config.yaml
model: "image denoising model"
dataset: "small renderings of single solids in any pose"
image_size: 32
crop_scale_min: 1
task: "denoising"
kernel_size: 3
init: "lecun_normal"
adamw_lr_other_params: 0.0017
gradient_centralization: true
final_lr_fraction: 0.01
Rows from block 9, named by matrix and row number. Rows with one number belong to one channel. Each number is 200 + 30 x the weight over its row's rms, rounded and kept within 0 to 999. All counts start at 0. After the name is the row's rms in percent of the matrix's.
# convs0: first 3x3 conv (model.blocks.9.convs.0.weight, 64x64x3x3), inputs 16-31, a 3x3 kernel for each
# convs1: second 3x3 conv (model.blocks.9.convs.1.weight, 64x64x3x3, transposed), outputs 16-31, a 3x3 kernel for each
convs0.20,104,221,215,202,231,233,201,228,228,203,240,199,198,231,213,192,214,194,184,289,218,177,253,200,245,185,220,183,229,164,194,228,151,152,187,154,172,179,200,220,187,228,177,201,214,187,204,201,205,201,203,205,171,169,167,156,197,200,186,199,168,234,229,222,198,191,234,137,212,211,200,178,206,200,185,198,182,219,214,204,203,203,198,198,262,203,236,350,106,192,189,200,198,252,146,241,250,138,155,215,154,172,182,148,174,223,216,273,212,172,184,201,207,179,201,221,197,210,207,212,215,200,181,199,159,177,193,226,199,256,188,219,253,219,218,226,166,173,165,193,164,207,193,183,188
convs0.21,099,211,203,170,209,203,187,225,201,183,194,191,214,212,171,186,207,195,201,158,202,201,179,197,260,196,202,217,170,216,177,167,222,217,181,193,192,200,207,247,184,191,223,174,194,230,181,179,191,210,220,213,227,184,185,278,200,147,251,189,176,227,212,201,174,167,166,191,185,202,201,208,249,177,197,222,169,208,216,206,214,216,207,198,188,177,186,204,194,239,231,218,201,199,257,221,160,240,211,149,224,170,174,176,137,116,145,107,139,223,200,180,211,214,184,212,209,213,204,214,215,220,186,172,212,186,192,167,170,195,176,174,175,196,196,201,187,186,202,156,175,187,187,193,182
convs0.22,104,188,199,200,193,199,197,208,201,202,214,227,229,214,221,223,216,204,217,132,155,174,216,241,122,200,147,217,173,188,183,140,156,168,152,155,126,173,173,177,200,274,217,200,212,199,185,196,167,142,149,165,224,196,191,182,159,181,177,211,159,156,153,175,215,194,227,222,169,194,229,187,208,225,221,192,204,203,208,210,213,203,225,198,221,200,178,206,193,215,214,258,233,204,275,251,204,236,188,201,191,189,192,218,157,175,180,201,175,199,229,215,220,253,234,211,217,186,173,171,185,189,228,169,163,151,194,200,193,215,162,115,225,203,230,272,167,177,185,221,224,165,204,181,197
convs0.23,100,210,212,206,202,209,180,223,223,197,229,224,222,233,234,224,216,210,191,185,204,211,169,122,188,179,128,155,212,212,221,229,212,210,183,215,204,211,215,173,219,189,182,191,193,189,190,226,243,201,235,255,187,189,198,199,181,179,154,148,240,162,210,261,204,208,181,186,186,201,182,212,191,232,212,199,220,219,222,192,171,181,157,203,319,171,224,236,197,172,98,174,198,219,143,158,182,165,164,173,196,186,188,209,247,220,214,250,232,236,230,215,226,197,210,190,199,206,215,200,182,216,183,186,226,224,205,194,213,176,249,216,199,223,207,206,225,236,225,260,196,201,211,170,175
convs0.24,102,189,185,180,226,215,191,205,199,176,209,197,195,223,184,185,220,199,206,165,136,81,244,251,169,238,260,238,156,155,165,206,188,195,182,178,215,201,202,187,188,208,201,194,215,190,203,214,195,250,218,208,281,238,217,255,217,201,159,241,273,148,175,209,199,201,210,155,197,234,146,197,214,193,218,213,194,211,215,188,190,206,216,136,166,258,195,156,213,228,183,216,210,200,86,136,173,181,187,197,181,159,151,142,201,219,179,203,262,200,244,227,201,234,224,180,200,191,200,192,191,232,213,202,204,203,207,214,209,232,190,202,272,234,185,217,192,180,190,199,201,219,224,208,224
convs0.25,094,198,191,207,233,224,234,202,200,203,185,190,167,188,184,175,175,189,184,215,189,169,247,278,196,152,89,135,194,234,191,226,265,179,189,167,157,223,208,197,197,162,182,211,199,186,211,218,223,159,161,183,182,173,177,188,227,221,152,185,212,180,163,150,249,219,202,227,218,194,203,197,190,212,186,205,183,163,195,199,194,216,186,124,101,190,225,238,117,179,205,138,137,160,141,192,205,186,235,227,222,264,87,213,138,135,151,128,195,221,225,235,223,238,211,196,205,212,203,195,182,185,154,180,208,203,239,202,202,187,183,183,179,212,205,217,173,203,206,207,236,223,204,215,223
convs0.26,101,173,165,191,199,185,205,207,215,214,221,184,185,201,192,199,191,182,195,200,205,211,189,209,185,171,146,128,220,179,216,183,183,234,208,186,215,187,181,195,206,222,211,203,205,201,159,197,226,179,189,230,219,217,230,280,239,261,246,217,193,203,166,210,217,193,185,200,218,200,212,190,195,226,203,222,218,188,212,226,210,222,243,189,223,284,212,227,193,165,286,232,182,207,224,182,209,194,150,194,78,150,167,179,183,131,124,62,42,207,218,218,217,244,188,199,202,195,160,178,163,198,198,188,172,201,197,250,211,182,208,255,120,236,210,154,162,207,215,181,181,204,198,203,232
convs0.27,094,199,193,193,213,214,224,200,213,220,210,210,191,242,205,192,220,201,199,216,186,205,158,181,200,228,173,204,188,187,216,217,173,231,225,201,228,146,145,159,152,169,164,148,137,122,225,200,209,212,175,208,230,213,211,219,199,223,215,151,202,228,184,238,200,199,209,202,190,206,198,163,170,217,233,205,229,250,220,227,264,214,172,232,215,203,211,189,191,198,201,166,189,183,171,208,183,217,218,177,169,161,201,235,270,204,194,247,250,201,222,197,176,187,203,161,182,186,193,210,223,203,200,197,192,202,214,185,207,226,199,219,169,174,195,207,171,178,193,191,235,228,215,215,226
convs0.28,105,212,201,186,219,216,204,204,215,195,233,229,229,248,228,231,257,217,211,200,180,198,209,155,249,193,247,212,212,213,180,178,210,178,147,156,161,195,214,219,209,191,201,208,200,236,196,142,151,227,201,189,233,214,217,153,166,134,160,192,146,152,179,181,195,195,197,185,196,201,194,184,184,216,207,211,205,216,205,196,193,172,275,202,197,255,195,175,307,215,196,231,271,279,170,141,216,128,135,174,222,236,174,200,247,151,213,159,169,203,229,216,184,173,170,201,186,188,206,227,203,221,220,211,208,223,231,199,169,198,200,214,220,228,229,186,187,204,190,205,206,201,229,234,229
convs0.29,101,222,206,191,213,186,184,225,208,192,205,195,207,213,190,181,221,200,195,214,222,204,200,198,189,188,185,189,239,222,232,217,194,209,235,199,229,222,205,212,204,176,184,202,195,189,223,249,245,222,267,244,190,226,224,206,220,221,219,221,194,228,198,188,216,212,212,254,235,212,237,224,248,204,189,193,209,200,218,214,219,232,180,220,156,136,197,188,181,185,233,134,165,182,137,151,181,118,144,163,201,184,187,167,157,199,166,191,191,189,175,189,171,170,152,182,183,177,223,230,219,240,239,223,215,206,188,217,244,183,230,264,171,203,224,173,230,224,232,192,186,226,205,212,238
convs0.30,106,223,233,231,189,192,207,213,213,228,216,211,203,198,201,176,196,192,198,150,176,209,170,151,206,193,150,232,187,171,260,154,98,169,226,147,155,193,168,193,205,193,187,217,219,200,225,173,174,236,199,205,196,164,210,192,155,141,244,260,205,207,240,229,207,207,171,236,271,169,245,263,220,217,204,193,216,211,194,214,219,200,221,255,230,162,170,213,126,155,170,179,163,183,232,226,211,240,223,225,195,199,182,204,211,188,244,242,225,193,167,150,238,225,191,240,267,203,201,169,191,189,188,188,181,169,194,180,184,165,201,192,166,182,236,227,196,201,197,202,215,221,187,224,229
convs0.31,103,211,197,187,224,218,202,189,200,194,164,183,200,185,185,190,198,194,189,228,153,166,186,265,240,197,241,152,259,193,192,212,140,188,173,137,194,171,168,209,186,259,226,239,265,222,189,194,150,220,182,183,229,199,200,183,209,172,172,228,183,142,215,229,236,234,222,217,160,135,226,181,158,163,184,203,195,203,190,232,250,201,191,154,134,158,204,189,150,183,231,179,210,212,229,194,202,208,206,228,216,236,177,186,204,179,210,220,225,216,207,199,185,205,212,177,173,199,171,204,174,169,272,204,188,221,207,188,202,171,150,121,128,172,141,210,172,154,163,175,181,200,199,203,230
convs0.32,103,222,248,222,222,232,210,219,232,217,212,207,219,213,212,210,212,206,197,216,276,191,201,243,186,247,228,187,181,237,203,243,253,207,211,230,174,218,231,201,212,214,192,167,171,176,201,208,195,186,214,204,208,196,203,156,153,189,249,161,185,287,206,224,200,180,189,238,168,227,233,224,217,204,210,208,211,210,185,199,171,176,121,183,134,248,236,189,362,255,266,160,172,237,203,141,207,207,206,189,168,236,289,191,233,225,161,250,191,180,188,201,209,191,186,226,185,188,191,210,208,193,212,199,176,199,208,173,153,207,231,193,214,207,226,216,241,218,203,203,181,191,203,174,194
convs0.33,101,211,203,202,205,207,200,197,198,201,201,172,172,232,219,213,225,219,220,208,232,239,201,199,182,173,138,220,231,207,160,240,226,192,221,200,175,199,202,215,191,234,219,140,167,198,180,171,196,158,198,236,215,243,231,205,203,200,231,227,220,194,238,207,195,198,208,172,169,190,171,177,160,195,217,229,197,224,223,149,199,183,232,190,273,216,144,212,155,168,236,195,131,192,232,146,237,148,188,230,206,236,211,197,250,233,213,221,241,211,206,220,199,212,223,198,177,193,196,202,241,199,248,228,180,190,207,172,193,211,172,204,194,196,228,189,188,188,210,208,209,207,195,207,230
convs0.34,088,224,227,214,225,226,225,217,236,223,213,208,216,205,218,222,213,214,204,260,186,251,231,158,239,220,215,252,228,225,199,200,233,231,166,196,226,253,286,232,253,289,275,232,265,240,192,191,161,218,208,168,206,218,174,181,183,227,192,160,181,216,157,188,231,214,232,201,207,218,249,189,210,208,203,206,214,211,233,218,215,225,223,233,218,156,188,188,186,208,186,156,172,166,184,216,182,153,166,114,178,173,212,182,144,188,194,177,186,222,212,201,205,198,203,218,192,206,156,159,164,194,175,195,208,194,178,245,225,172,236,212,169,226,214,192,189,184,225,184,194,201,225,214,240
convs0.35,101,196,209,215,222,207,220,228,214,219,221,180,193,234,208,196,242,224,192,191,96,146,171,123,189,175,149,159,221,178,189,198,182,210,224,199,200,175,177,184,172,206,188,198,208,188,214,208,154,187,178,153,183,182,185,199,224,193,212,267,190,175,169,196,202,217,242,189,252,198,196,190,196,189,201,201,201,214,223,210,203,196,217,132,163,274,148,212,186,146,196,181,209,243,238,275,239,250,202,235,154,337,204,154,125,126,140,181,156,182,199,179,204,228,169,161,178,165,185,178,182,207,178,166,221,223,205,193,232,203,189,217,210,206,206,216,202,174,194,206,204,187,191,192,198
convs0.36,113,203,193,213,174,198,200,186,203,201,214,206,187,221,204,182,198,220,208,216,123,179,203,264,186,191,189,153,192,182,200,212,155,175,202,191,189,209,171,196,206,211,214,179,214,230,246,260,250,226,201,225,222,155,199,160,175,164,204,259,225,195,214,233,215,253,197,274,213,244,204,209,202,219,222,228,202,204,212,186,185,192,196,160,136,180,181,162,167,201,222,168,216,183,181,171,189,224,184,202,143,136,185,199,167,213,134,151,159,203,179,195,231,168,194,242,182,213,169,186,185,187,258,241,171,229,227,224,258,245,228,244,268,186,166,236,161,164,186,209,230,239,183,210,220
convs0.37,102,213,199,211,204,194,202,217,187,193,210,191,188,192,189,183,191,196,202,190,186,231,206,180,255,251,189,193,169,178,175,188,195,230,222,204,215,202,190,206,211,201,209,204,165,185,190,213,255,198,155,189,226,174,195,197,252,216,155,253,252,190,203,244,164,185,191,184,202,196,207,215,236,210,186,163,225,217,191,195,197,206,216,226,270,221,194,261,200,208,229,197,201,215,239,239,185,214,190,227,163,167,186,128,68,207,103,112,160,218,204,212,213,216,212,209,194,183,221,203,200,216,203,184,183,189,176,191,198,215,197,223,240,184,205,212,197,178,176,184,199,204,176,185,192
convs0.38,101,197,184,191,187,198,191,187,188,196,222,195,205,232,217,213,250,245,200,195,186,212,189,240,160,170,183,189,213,202,194,224,160,222,204,230,221,213,187,232,211,161,189,233,189,190,237,229,208,206,198,210,199,207,228,227,222,220,216,212,194,207,191,204,172,186,180,165,233,232,168,201,199,193,202,197,215,238,192,164,191,177,201,198,204,194,212,153,197,183,214,221,220,195,210,234,208,201,205,203,211,192,182,199,235,248,206,226,199,203,236,201,196,273,225,162,227,205,197,183,195,180,184,138,188,177,175,211,200,201,185,158,182,167,162,184,196,198,162,187,140,158,185,177,187
convs0.39,104,209,212,215,203,214,218,212,214,208,211,233,229,208,221,208,192,188,203,225,160,199,197,130,219,225,162,202,214,189,182,171,221,181,148,203,239,207,207,180,202,201,193,201,189,172,199,173,160,264,181,172,198,196,186,158,160,181,166,131,142,277,241,177,206,197,207,220,178,173,267,204,208,192,207,200,217,245,212,199,206,226,165,208,190,184,177,224,245,176,223,176,132,188,227,251,204,191,215,195,203,182,168,182,247,182,281,224,166,215,211,218,215,236,214,208,203,184,240,205,231,187,183,213,192,171,199,180,212,247,193,168,231,215,225,244,224,205,227,173,171,203,162,168,194
convs0.40,100,213,227,222,214,213,229,196,224,202,205,214,193,225,209,196,220,221,224,178,171,175,196,208,176,151,259,235,161,224,194,187,196,182,184,221,191,188,222,226,200,198,195,197,206,169,192,193,229,215,207,223,226,215,220,140,171,188,183,169,240,186,227,161,188,201,208,205,220,241,191,208,228,219,206,178,197,184,146,175,180,169,175,89,162,207,212,116,192,230,186,190,206,221,207,234,199,180,214,260,205,180,242,150,264,322,258,224,255,180,209,183,194,214,199,187,200,190,203,200,207,193,191,196,221,201,201,141,108,197,169,157,234,195,167,189,206,204,184,199,204,208,182,198,164
convs0.41,100,210,208,193,203,217,191,198,199,178,215,201,184,221,220,190,204,212,208,172,221,204,125,197,184,187,183,214,176,197,249,136,202,218,198,207,197,203,198,204,192,201,221,189,203,208,211,213,221,208,209,234,231,201,231,152,184,192,172,273,223,155,219,262,180,197,199,203,220,198,243,215,221,243,215,201,240,224,241,219,171,201,188,224,256,159,179,281,256,211,191,341,235,105,320,239,127,247,194,206,179,136,146,149,145,157,151,142,183,181,211,213,186,215,220,206,213,209,213,196,204,224,198,217,207,204,244,250,233,211,240,245,234,230,247,226,215,194,159,195,182,185,194,189,178
convs0.42,096,202,197,218,197,190,190,242,228,234,186,204,197,167,181,179,174,184,188,234,181,177,222,219,198,220,229,253,178,153,180,201,233,172,199,253,214,230,225,207,210,203,192,226,226,205,230,207,173,194,217,181,187,216,234,213,251,215,211,237,190,168,194,158,210,224,187,216,219,203,202,229,202,209,221,244,185,196,205,190,176,198,295,185,163,204,152,161,218,179,217,236,257,214,199,251,199,191,189,176,207,180,180,190,123,206,198,183,180,193,197,192,193,205,193,217,223,203,216,187,199,195,184,197,219,204,202,188,173,207,221,199,200,183,199,169,187,216,203,189,219,188,207,212,189
convs0.43,096,226,206,184,219,167,191,204,189,193,188,168,202,160,194,193,186,201,202,188,197,200,175,193,207,228,194,182,217,190,210,191,284,195,192,220,197,193,192,168,217,265,178,205,211,171,175,168,176,181,215,218,154,200,208,162,212,185,179,160,164,189,156,199,235,177,197,207,197,191,204,200,191,210,205,205,211,197,195,201,189,212,173,217,206,186,212,224,191,191,187,166,173,164,165,231,191,162,157,143,189,211,230,214,243,209,160,227,196,178,199,172,206,233,199,181,208,179,205,226,176,191,277,176,196,201,188,210,226,202,231,222,225,197,246,208,223,199,191,222,208,210,244,248,228
convs1.20,087,200,199,203,224,241,187,217,239,219,162,179,169,204,222,168,170,179,149,178,226,196,199,235,186,183,208,172,244,231,201,248,223,212,227,218,228,202,205,208,189,189,207,146,184,177,168,217,177,165,212,230,123,212,244,212,175,200,239,197,174,242,213,184,236,173,213,211,207,197,216,190,215,211,185,206,224,201,193,217,199,163,152,178,205,154,222,193,193,241,220,188,181,252,169,145,245,204,159,189,164,246,260,170,188,211,208,226,233,200,178,250,215,192,235,210,211,214,208,193,160,210,196,184,213,203,190,200,214,208,182,164,230,169,206,232,213,268,277,232,244,217,247,204,168
convs1.21,094,151,201,215,173,215,235,169,210,227,249,215,215,237,193,195,257,244,234,187,194,215,137,197,294,157,218,267,176,196,204,133,178,233,214,203,211,191,186,211,187,201,188,183,206,195,179,217,195,169,195,182,178,200,184,205,190,186,187,174,121,224,208,159,213,186,204,176,159,208,219,192,157,224,194,234,201,195,235,190,187,211,201,171,174,197,176,189,199,209,219,218,212,191,202,198,174,173,163,184,225,203,198,221,233,204,180,222,191,225,215,187,233,227,184,204,172,178,205,190,226,178,182,233,216,204,198,201,209,226,192,211,209,185,215,195,126,168,241,217,215,186,203,243,210
convs1.22,128,279,252,249,262,273,239,286,274,261,182,195,195,203,234,218,226,231,205,181,176,171,167,176,194,179,172,186,154,124,142,171,172,168,183,168,151,147,165,185,157,184,164,172,187,158,187,199,196,211,203,212,210,196,175,199,165,189,161,137,174,167,172,197,166,167,165,170,221,186,176,168,157,207,199,204,197,231,232,213,212,221,205,200,222,208,209,209,198,189,192,232,238,228,228,214,222,210,205,205,170,185,190,175,195,196,194,199,187,187,174,250,164,134,207,168,153,235,158,146,141,147,329,194,193,174,102,251,248,223,233,210,215,242,220,211,182,173,174,189,161,172,187,191,188
convs1.23,102,163,183,198,126,171,166,138,157,128,219,216,172,219,240,213,202,220,205,208,188,247,163,259,242,175,185,214,173,177,180,201,168,179,227,201,204,245,216,205,200,176,194,185,149,170,82,133,173,137,174,233,196,220,243,204,195,256,175,188,213,248,236,187,222,182,200,242,190,163,219,241,184,217,218,191,193,196,169,189,182,168,220,214,173,261,269,205,191,208,223,199,221,191,192,226,196,195,226,229,194,224,230,193,170,198,187,155,184,236,214,203,204,214,206,204,208,219,167,199,206,202,193,190,202,201,189,135,178,201,174,241,211,226,240,234,96,88,162,135,199,196,174,226,236
convs1.24,107,148,165,189,167,188,177,159,167,180,211,202,162,193,180,170,212,236,245,149,207,266,110,177,306,140,228,233,169,185,257,183,241,258,162,206,208,186,208,218,186,221,203,189,205,192,240,213,180,223,162,166,190,182,216,209,167,123,215,206,188,197,208,213,199,220,192,172,210,180,204,215,221,222,225,170,197,219,185,198,201,195,218,175,221,144,141,179,173,182,186,168,166,179,202,165,157,212,181,135,224,186,144,200,214,166,155,175,206,209,191,226,209,189,182,183,179,199,186,183,179,214,217,175,193,218,201,194,139,111,211,170,152,252,207,178,214,210,202,152,237,214,219,254,195
convs1.25,100,201,213,233,203,233,228,258,273,258,172,161,195,167,174,212,222,234,220,266,272,221,200,183,178,211,191,143,271,260,233,213,189,201,165,169,221,161,191,208,196,254,221,186,191,175,255,223,209,240,174,181,201,136,171,182,177,209,176,183,210,172,197,212,194,203,226,180,209,208,207,203,175,211,230,214,213,198,221,187,167,176,213,155,185,187,209,211,194,206,232,187,198,213,207,206,243,205,240,220,166,273,244,238,230,164,272,166,175,161,169,211,192,200,215,179,222,257,246,242,223,209,212,191,224,132,141,236,248,190,200,194,204,154,147,185,229,180,174,240,202,234,231,168,188
convs1.26,093,192,216,180,213,212,234,176,215,200,172,179,188,194,192,195,239,209,212,221,233,164,190,212,210,157,196,217,231,210,208,174,177,202,183,196,182,191,190,196,194,194,207,184,212,179,141,179,161,173,264,173,211,242,217,259,217,184,176,154,198,195,194,210,181,227,208,192,212,205,188,216,212,210,209,174,204,224,189,167,200,164,160,157,214,225,260,176,236,177,244,221,202,184,217,234,200,226,228,208,200,194,146,221,183,173,190,170,174,221,198,208,206,195,186,203,174,160,184,196,200,186,182,191,180,204,170,231,198,204,198,198,218,208,172,175,203,197,169,173,204,189,86,161,173
convs1.27,094,221,239,241,207,225,224,251,236,264,163,140,138,190,177,195,178,194,190,211,200,194,202,176,189,215,228,233,236,245,221,189,170,218,213,209,231,133,174,140,134,173,181,188,182,218,214,218,204,205,204,216,168,190,202,201,204,197,199,246,187,189,211,200,207,192,207,199,186,211,206,207,205,198,167,154,165,155,190,204,195,211,197,193,223,200,185,222,212,202,208,181,179,169,230,211,215,189,214,222,183,163,171,183,189,212,199,201,197,230,240,254,233,259,237,258,237,233,182,218,185,207,243,200,181,195,221,164,201,182,194,181,203,170,154,162,223,203,217,195,203,198,190,210,228
convs1.28,089,224,217,240,226,198,234,218,241,257,182,219,230,193,192,222,134,178,168,215,226,243,175,153,165,196,172,131,228,193,207,217,184,203,215,165,188,211,188,227,202,182,178,197,211,193,187,199,227,227,218,196,232,207,192,257,238,225,187,220,219,192,214,205,222,179,183,260,197,200,223,212,219,184,214,225,259,281,269,231,279,256,205,227,204,236,191,177,176,142,172,238,270,243,202,252,251,203,202,210,204,213,171,213,151,197,194,150,212,280,273,251,231,242,222,224,217,221,169,199,159,198,189,223,180,200,188,205,201,208,183,248,231,196,254,249,167,193,236,188,195,212,216,173,183
convs1.29,114,286,279,272,293,275,288,297,282,276,198,189,213,201,190,228,235,230,246,190,213,177,194,245,174,157,177,136,247,252,238,202,197,201,219,201,172,171,198,181,206,220,189,199,181,181,203,171,210,172,163,182,183,203,212,219,209,144,232,241,161,201,245,191,178,176,182,146,142,160,178,165,160,282,265,257,260,248,243,233,230,227,212,210,209,192,209,208,203,192,212,192,155,194,188,159,182,189,192,218,208,181,173,199,171,185,168,161,193,189,190,144,206,216,164,197,212,168,247,201,212,208,143,226,219,180,221,232,217,232,213,207,232,231,210,230,140,219,172,153,247,189,171,191,173
convs1.30,098,185,152,158,157,155,170,166,151,183,242,254,270,199,210,214,204,211,188,220,248,229,223,220,218,217,174,210,241,210,171,254,262,199,224,239,182,173,182,161,184,173,181,206,220,207,184,179,197,233,213,187,262,247,192,195,151,152,200,164,182,172,201,212,237,230,207,204,253,200,171,202,182,201,204,154,184,222,206,164,186,165,255,230,247,190,215,215,203,193,186,117,154,167,172,174,195,190,200,190,207,165,184,207,188,167,231,203,202,187,146,145,215,179,198,248,219,215,185,194,172,206,212,211,166,190,213,225,204,124,227,233,194,215,219,171,246,241,180,241,262,197,219,250,242
convs1.31,091,183,137,133,163,145,106,159,114,128,206,201,231,208,239,239,154,183,223,146,211,158,209,244,184,184,159,136,196,210,209,209,202,194,218,199,198,230,201,216,225,207,205,202,163,202,172,228,239,212,217,204,246,229,216,185,197,195,208,241,231,188,205,191,230,164,207,219,234,185,200,189,167,198,214,230,237,240,249,205,199,181,220,238,232,256,282,242,219,266,249,187,188,191,203,203,195,171,194,190,225,183,226,214,206,187,200,196,171,218,217,214,229,223,250,238,244,226,162,195,192,173,233,220,217,222,257,180,211,207,210,189,186,185,209,175,265,216,158,192,177,200,213,204,167
convs1.32,086,151,163,195,175,226,162,185,177,165,207,198,184,222,210,180,241,228,179,196,180,166,191,197,200,202,216,185,267,231,202,187,198,163,198,205,174,215,209,214,188,200,180,193,204,197,218,184,200,188,186,206,203,155,170,224,157,109,159,152,109,214,225,204,196,195,215,155,159,221,203,179,178,225,178,182,170,181,184,152,119,140,229,126,34,252,162,117,220,196,191,176,189,170,163,220,213,136,162,181,210,160,211,183,177,231,149,185,227,218,201,218,187,194,230,199,176,222,223,193,201,218,144,173,170,181,190,200,186,219,161,151,170,219,217,182,194,195,193,176,169,256,177,211,277
convs1.33,092,163,155,173,204,210,198,192,194,210,234,242,224,194,187,162,199,166,224,208,216,242,215,229,223,204,162,188,191,174,254,201,207,238,232,176,203,204,206,209,176,227,194,155,178,210,164,157,173,182,191,181,241,230,175,184,184,240,255,237,228,218,193,175,214,225,175,170,219,186,168,162,188,192,219,274,170,223,239,149,168,212,221,233,272,141,150,220,129,156,203,145,176,227,241,230,221,223,234,193,205,226,192,170,149,191,160,185,184,208,137,173,235,195,192,244,244,214,227,195,231,212,244,169,196,182,181,159,219,225,200,204,222,214,183,211,196,213,166,211,211,175,224,200,175
convs1.34,105,226,242,251,205,231,228,178,201,189,197,190,192,183,175,169,171,186,220,187,194,211,212,240,231,194,227,223,188,212,231,227,228,243,219,223,195,183,166,149,166,165,154,215,190,210,206,212,222,223,215,224,195,222,222,233,230,203,212,208,203,167,185,202,221,219,236,227,215,212,235,215,227,201,179,162,219,221,175,195,183,185,214,186,181,216,201,197,207,200,190,203,209,194,194,218,179,185,197,190,206,247,194,218,238,194,213,219,202,207,200,201,179,188,199,200,182,202,222,236,200,254,206,202,230,234,228,218,225,211,181,226,238,197,220,205,161,184,200,180,210,218,209,224,218
convs1.35,089,211,272,229,224,233,219,200,242,204,217,188,215,177,147,137,232,203,160,181,261,259,227,236,269,227,229,148,176,182,204,195,184,186,214,212,191,193,228,218,210,230,205,218,211,228,209,224,223,225,242,234,194,194,229,225,236,199,190,140,165,165,168,121,165,225,200,184,171,212,192,204,231,185,179,185,164,170,222,154,190,223,170,146,222,205,268,186,242,216,117,221,178,166,158,155,194,146,190,242,187,225,233,203,236,220,222,164,254,272,222,190,263,242,226,264,245,233,219,205,186,197,206,226,189,186,176,153,156,168,158,180,187,209,178,168,207,218,218,136,198,229,168,199,199
convs1.36,093,202,186,202,194,218,207,230,256,258,187,178,193,178,176,212,176,235,215,224,207,204,165,234,151,225,184,193,203,218,147,227,291,150,191,200,171,162,226,173,193,213,178,206,199,192,213,254,255,168,190,238,141,137,181,202,231,196,192,190,224,225,241,255,149,154,180,138,167,184,197,190,173,153,175,172,158,198,196,165,157,146,242,195,189,222,206,209,224,196,205,204,189,170,211,193,210,171,185,203,174,176,168,176,200,202,189,173,177,148,157,157,169,160,143,147,195,155,242,236,172,230,317,148,156,171,204,188,249,190,186,208,185,204,217,212,234,233,182,193,231,212,183,256,232
convs1.37,098,161,185,224,178,224,244,195,202,215,202,232,235,200,235,214,200,248,217,184,214,199,187,219,210,181,257,203,216,205,187,207,219,207,162,224,215,197,203,204,179,197,215,185,209,200,164,203,239,207,224,244,224,247,250,158,218,280,223,219,335,190,178,250,152,184,232,190,222,215,198,208,225,191,183,182,214,204,210,207,224,207,111,137,236,51,218,299,120,191,265,200,185,185,213,146,137,191,195,203,149,228,286,144,274,235,178,219,186,225,192,204,209,194,231,184,177,185,193,206,198,179,217,217,183,188,220,196,168,190,206,175,229,192,204,245,194,221,261,190,178,212,181,191,230
convs1.38,121,163,174,198,178,170,186,181,200,178,184,159,162,194,143,176,236,217,206,190,215,209,175,189,210,195,207,173,226,211,200,222,186,196,217,224,199,178,169,181,169,168,208,209,212,213,206,194,178,218,207,203,217,202,200,203,207,203,191,196,227,188,193,182,169,177,177,193,385,208,206,219,199,194,221,209,196,180,236,216,225,189,187,184,211,184,232,217,203,183,205,217,232,198,245,187,190,187,224,207,174,195,199,233,221,184,234,189,201,227,240,223,225,153,221,178,207,194,193,195,187,201,233,179,177,192,201,217,204,204,209,185,206,220,207,228,204,208,204,169,197,201,225,209,230
convs1.39,092,258,188,261,244,190,243,207,196,214,185,107,176,165,191,196,190,218,190,205,241,209,207,232,210,203,180,162,158,174,210,175,200,190,178,168,156,225,221,238,216,209,204,189,204,224,209,256,241,133,186,157,165,171,179,205,163,182,203,223,209,210,223,200,241,203,228,238,203,194,223,223,199,180,191,195,193,253,234,180,236,185,211,214,187,209,172,183,202,253,229,187,171,190,209,213,185,222,249,214,210,193,189,192,147,224,218,198,203,165,139,136,171,168,198,175,207,203,219,203,192,244,183,150,214,181,198,139,189,184,198,208,215,231,215,249,147,256,249,155,240,232,177,171,203
convs1.40,101,182,183,222,206,164,234,187,213,255,162,199,154,173,179,163,178,199,169,183,173,218,145,183,183,165,165,220,266,198,196,231,205,200,172,164,216,236,204,206,215,172,177,181,203,187,111,180,189,160,208,171,209,262,202,192,159,213,207,98,168,218,184,230,224,200,199,174,197,217,205,204,234,194,198,180,200,209,156,227,237,187,233,221,238,192,212,269,262,246,294,204,176,207,210,184,172,209,200,184,157,136,163,136,88,229,218,250,199,203,177,185,190,163,169,185,196,188,199,211,179,185,153,203,202,191,211,205,220,262,178,181,234,248,264,258,152,199,217,198,219,167,198,286,193
convs1.41,096,236,243,193,216,226,168,204,207,161,189,156,176,235,194,172,188,174,182,205,211,228,153,199,235,181,201,187,194,223,245,147,229,248,176,195,182,215,225,196,214,209,177,224,220,188,140,173,218,145,191,215,145,208,217,215,211,235,260,214,203,232,168,178,214,221,154,201,214,175,185,184,190,192,188,163,164,193,163,159,184,169,252,237,243,224,230,254,199,201,189,209,209,189,262,196,108,290,188,134,226,256,220,254,204,153,211,174,160,227,198,197,228,199,205,213,170,184,161,201,183,161,186,194,138,183,165,189,173,249,179,123,175,157,139,188,209,191,266,236,187,241,235,210,254
convs1.42,103,172,182,232,192,175,208,175,160,186,242,250,267,180,175,225,174,158,208,170,154,167,190,133,182,219,192,214,184,147,151,207,165,142,194,209,163,191,183,183,212,208,205,195,170,201,131,191,221,172,208,236,199,177,215,205,255,258,198,186,229,205,174,204,205,221,221,186,186,214,188,192,190,236,232,216,196,224,175,186,180,152,207,170,184,237,217,194,221,213,187,192,193,149,203,182,177,134,125,126,184,235,221,164,247,233,179,208,203,203,221,234,233,222,219,263,250,223,184,191,175,202,210,183,209,193,176,190,190,182,168,197,190,192,215,197,196,202,205,170,179,189,172,200,203
convs1.43,103,196,234,183,178,205,192,174,188,186,207,239,217,216,255,220,193,214,196,226,175,201,214,232,223,199,212,231,230,212,211,207,249,192,188,193,162,227,158,182,223,231,215,173,174,189,164,95,93,223,193,162,192,252,186,245,205,200,243,158,183,231,182,201,182,190,179,167,129,211,157,190,193,164,186,204,193,175,203,168,190,159,151,171,199,169,153,195,193,174,192,239,229,205,216,263,222,190,212,201,169,154,210,174,171,205,194,204,243,196,169,197,203,208,183,214,201,203,179,174,186,178,243,176,175,187,180,190,192,193,217,196,199,228,223,247,216,184,239,206,185,185,164,156,125